{
  "dataset": "rendered scenes of toy objects such as cars, trees, mugs and chairs",
  "crop_scale_min": 1,
  "encoder_depths": [4, 7, 7],
  "decoder_layers": 6,
  "decoder_norm": "rmsnorm",
  "decoder_head_dim": 48,
  "optimizer": "soap",
  "batch_size": 64,
  "lr_schedule": "cosine",
  "warmup_steps": 480,
  "adamw_weight_decay_other_params": 0
}
Rows from block 10 of the image encoder of a small image captioner, named by matrix and row number. Each number is 128 + 32 x the weight over its row's rms, rounded and kept within 0 to 255. All counts start at 0. Numbers have three digits each.
Before each channel's rows are labels from the 100 images, of 14976, where the channel reaches its highest value: "strongest on" is what is common among them. Only what is clearly more common there than usual is listed. The data: rendered scenes of toy objects such as cars, trees, mugs and chairs. In brackets: how many of the 100.
# r30: branch 2 reduce pointwise conv (encoder.blocks.10.r3.0.weight, 48x192x1x1), inputs 96-191

strongest on: bottle (47); flower (36); largest object: bottle (35)
r30.37:138077139142119113115131115091140153164130130122171116074102175117128104102159165105154141129135109137111131123131113135153116106125098118119143137094119082124100128125126134133107115136134107135173134141099122160149151130118125122141114116166178133140110150154152168120139142135117162181

strongest on: trophy (25)
r30.10:198123058116117186152114160125091125105139108141170206076105127083159156122098130155128145170128099122094114120087091120103147109130104126184141102169125151079152169126104133125093155079097140122087114154171113145198140126119131123123122137130128170104147098143134133119117149104118136143

strongest on: count: two (63)
r30.26:100117087164148165083147088140125114076138110130104084091102082110138095150135130158066122075130093120047109063081064123145127113096087111128149069137095142059116132119076098126125103066041118037140106047132087104131085087121121122109114104140118142100124095097096055090139112057084138089

strongest on: count: three (92); boat (25)
r30.12:184133145116140156146089140126139134115078083165120107091102146108129130064098073120127077167053108154188067162134128077067149183149143079166073124157121097125106135066116133120079152182116168170052181153098103123169136146143102137086151085103085107077152139147134137149074095153138139135

strongest on: count: three (85); trophy (36); hammer (28)
r30.36:136094122147111126116109172127135134175117116129112188143154199172107164145138116143207147147189200150149122157130107165124134144111133176092102154093142179124159130144151142136134119093127079133179148114142115157131169136154149135110161086080098124112188232116154150160075149188139111160

strongest on: count: three (68)
r30.1:167172105076212133156090132127117125132112069148187122121120142135110173140128122118147109070149129142083111136156130176131127110136128112112118137131158134113103154121128091107153135164145094078129177116124081140109105112123114121083112084083118156102093086096157115091082156094117165205

strongest on: flower (56); bottle (40); largest object: bottle (28)
r30.35:090133146164110122133141126180157075096190156094115090144119097144113105114092164100097158118151141135143135127124122100130111126089143084095152128114157112125130133104126100093130122163126097136146159078116107079120084087093100107127099115165112128099071111129128105114105093097092115098

strongest on: umbrella (41); flower (31)
r30.16:120106096128141140110144145069109195120121142151115110143114146143158099166145141129131145107150193128039155038086129149173101127102115182118135100130084149088198117228150133088141047084135149040149116110163119113145098106151142126109093126126134109093104109147094109119130139072114138185

strongest on: count: three (83); umbrella (33)
r30.22:131167113133132143165131169137097136168184115106089120116151128101148186116125173137205146152154140201143188164212147128149149169179166149149165210164201142174159178123202142118126146196186198184185198146128157141172119137138137158111128117129126151096147130138157128125117132156178108104

strongest on: count: three (89); candle (39)
r30.39:166082113145154097104127148096135128138116102149134168130133169142112147085089048106171130160093121125159067162130139090049135104125139088131066117179081141154161185077153103097092163135155149173053146142101101153178098121103144117117094094131146141128108114166134106127093181104121188202

strongest on: hammer (80); largest object: hammer (51)
r30.9:155180082159139147124145134121152127131133155117163194111109090100170107128128151046143070154091122109146098160115108108111115153181137096131110143139151115183081160074164111139099148108146138132127115127078122109153126086082163120171085137162179151164138123167161112111131113134127131124

strongest on: flower (45); bottle (38); largest object: bottle (28)
r30.45:105172109126118094088169102147113096112140170088088047132068150106141133120130109150175139090111116123127139105132160115108102117122144125132103162122100138139187130171088102100128125116155180122093140142110084091152129092122155130142111143193132185121144135128141127122131106146125168140

strongest on: count: three (93); candle (46)
r30.25:111201100113095138087079170137095130112106053134164072102137116113122139110109169115143163091129135069085190058094099149183136084115117143088159070112118117122077142103152128153147096054121090064135089097138176143104147107134130147110113086101105080114117087081105122116107132088094111098

strongest on: car (36); sofa (31); airplane (30); largest object: car (29)
r30.24:175153117112134175172117149175201145110129105137117142148118109092173096152159176130080134122135170140140121123117099120162156110150139124100184116096140148084169092187099130154140103148074132137169152112111084098119143132119112143130114128094078094090124119132185131077123121136179107100

strongest on: count: one (99)
r30.29:135151116131135139143144120167153122109140128191118133137143120121152127172164117198159199115209219154103133125119146171106212131137170137159144155142127209114175159180166140173168126155149160115179193123139162170137068119115122062152112151134118160137107097087082104126120163083092139173

strongest on: hammer (54); largest object: hammer (31)
r30.8:099118119123155094168101111142151149140087089077126111070100145075113091159123158123107183139148163109142153121125128138193120124123157148107128181128149174100100118195159096159126114089127104103164104116133143114124180135145107176163137145175143147132115069104138124090143098098135116113

strongest on: bottle (52); flower (45); largest object: bottle (37)
r30.33:140128069146154143128152138148134128166149100154150108104122180170133139070141093111100149171113134114138090145104084149126105129159153091182148143166131161132146143117109162165099119105151174147110089210101105128217161176180150124130176135108132171128173149148148163151112087158194139173

strongest on: count: three (73); dog (30); pine (25)
r30.6:095075139136085087096117103119100086116108087072141124099191156166047133148125161074113069090081115094108158101057090108140164129057108102151139026176108079065102108076093105147160143137074150091095085098097147122141131123112061129122129138137143139127118132099126145129123080128150147123

strongest on: count: one (100)
r30.13:137097105118143160112126123162146170113106153174172087100140166120139121112154132160175192111135132165119180122155170117134066102116119101140123147116158145127100178154176098086168101081156137089077166133151162103090121085096132113105106087102087105119105114143140104120094168100134157203

strongest on: count: one (72); airplane (28)
r30.28:097161062149112144126143123146155128114171144129082135126099131110176062131094180142132151127137109122084154097131172162154074174091136130088156132046152147101118144146151112105144071055100068090209108098113150137126107088099113097114085139142144129137137133143124091094123120135088137106

strongest on: count: three (73); boat (29); candle (28)
r30.4:171095129095132148101129146120165131098070094123160168093113134104107078088108124151131161129153114087136124161098089142113123145171196098150139165167130141148089128120118137090120169105132159137107091130115143107172126141131075122103117129163100104090127105082112124081126072104116118128

strongest on: flower (49); bottle (34); largest object: bottle (28)
r30.38:109094107076139137091127137093159066091108104136097077186126103098105159135094078097145104145129113159162138098114114111094159111116140092114101144159098152150113119121143111173046095115146126079116123127122131145144157103129111125116107100104096111085125107083089158116101128113126172150

strongest on: flower (59); bottle (34); largest object: flower (25)
r30.14:115153187088148125158080122130122201137098102159152081162160122181124144133155104132113143088098135094080112074082132150113119146109117142103110115123126124102124113152114127092172088133130085068127119096144124139057130114120129096101132079101140165128095142131128134159083155129141178184

strongest on: count: three (66)
r30.44:149116145102138140115091134147079114121108101215157133154133158132092130121094133088112118109097123194134123128151167130124126114073115100104149106142070100087125113138130086151111133131140125125108173133113114156146106152146132124063141088104106056093132146109078118157104098136115091129

strongest on: hammer (76); largest object: hammer (34)
r30.31:146096139152119087144069130116103164168148080135181138103137169157098132119133149142159164105088149138078158088159135134161062097105124138078162108093160180119194153146136098102162110122143123112126119119175106115116150140135145121120123122141132107146138168118133169157138130140144112119

strongest on: umbrella (36); bottle (30)
r30.0:104148110115156109106086078091085122092085076126086066197206131153096102122155158181105124082157116107080126057107104151154122116104097165090179090072115113111128113178117125104170099067124122088176123127177163093041109104099145083125124139145140165121118108141124098142112145126089124133

strongest on: count: three (83); hammer (36)
r30.27:151164134110119140134154086192168149126153130158127223162175119145195122156117111138132085165156173136180140200166147149120177125166143129140161169176139147157178140125157158170094188175145144194109171155123118155221134147141131092110147086106149132124149142126090130127094112153157177169

strongest on: count: three (73); mushroom (28)
r30.3:102149096116091181113097150157161207104147098143093125153137114130164107157137218130091146073120130127088151097112165140201098098092089135063209114074128122129121112190132089058157070086130116081225133078169137096036107134113088117121103103105139130119146145129116120094091128121116159129

strongest on: hammer (61); largest object: hammer (36)
r30.34:097141101144107152110111150182194124151103127118143166117113149098155088171163169144102122177116151092116155132113098146174115170181136160099189135124210091124124086107124137124140110089129129112165111122132137112136120101132102112141129153151159190148123109189112126106157126119105147100

strongest on: flower (43); bottle (37); largest object: bottle (27)
r30.32:157114092092183133110109180085134140151095095197142124066119137183127152142123106105096094132124144109119095132156158189131147130139151198175142127124155171159118107148113177161143140097118152133135110161120142124129129115128080122135114100126111123089102118109149127089085148098134124134

strongest on: car (33); airplane (29); largest object: car (25)
r30.18:117141123133151103058091141103072108128137071104130105117127135081094101083108136094075108107095129081114113139060041118134124132089045075098168106140136178084041113125063060133112084044076108136120067131100119135159135133095113151168128116136134085115140095102141137089124120129131121089

strongest on: count: three (80); car (33)
r30.17:115159087121130187113147095102076144107099123157086115157124067098121114187102213153088132095158121135108134098081128117215111115089074155090177116070117123123087138182123148082162066113117090081147138066176122133036113137112112123114140115131110123085120094105077138103102109121130134108

strongest on: hammer (56); largest object: hammer (36); boat (28)
r30.11:126111090110129149172134126092181144132114146070139155071122126080114168138121118125115141183126112106170159142108126124144133119131116117187150116121156113134152130179116162100139154150129150168092115124126099154151132097128090119132115132151095133099123104128149195086121121089152100146

strongest on: count: three (95); mushroom (35)
r30.2:110163081121158113098142094058067132130108097114176117126130141106120121144135172157091139104092114059076181094089098123223134116122092167118189065128118097065090121133077139151151126048073166086166077147160127124155150137130074194129162142104167142109155126122108136101152091121142193180

strongest on: flower (55); bottle (46); largest object: bottle (37); largest object: flower (25)
r30.42:142067135066111115182177166072148097131086133072051141091093116077160120160133135132094113119153099084169121137104105120109172107150129107144108087135140116142052152137155169124132142109143184129125100148122141136169135151123131142117117099132098099066123088110107129107109110133151106062

strongest on: count: three (62); mushroom (48); largest object: mushroom (30)
r30.46:058160089106088150121134121133113139128189122102086129152153041148107143158112238106137131045135116117065161078127132155150104077079104151089159106047121123084134115138152090103155102074111093083207118029096153093007114118146093141127127112159141152140127128116123122070136094122148125112

strongest on: count: three (98); candle (41)
r30.41:077157149126141126076091124109091100118121058148129065084086133112099126091160190131096118105095139140062181067130154110162102123105078188108163144062162109106117102136128101113176084112131083066126114100122178135068171135139115140106147127119112147121132123134156158151117100144124150106

strongest on: count: three (66); flower (35); bottle (32)
r30.40:118092134127137083130142087155146181123130124123110096144159145128151069162173150136138168091111138132057131067153166128195073091061079195114145128092143160082144139198141083074169064071125121082122133103213153105063123085082122129144112150144129146117120121149171116119110132120103124128

strongest on: boat (39); umbrella (25)
r30.21:125106137127144104097149078120154131069147151099115145087101114076129123172172135180138180117171142110060129069132185117150125147088144158166130121152158144095168093147140141152141107148134171091121133120142146119143136079111133104131088125138116191136104115135156120146087139096109208180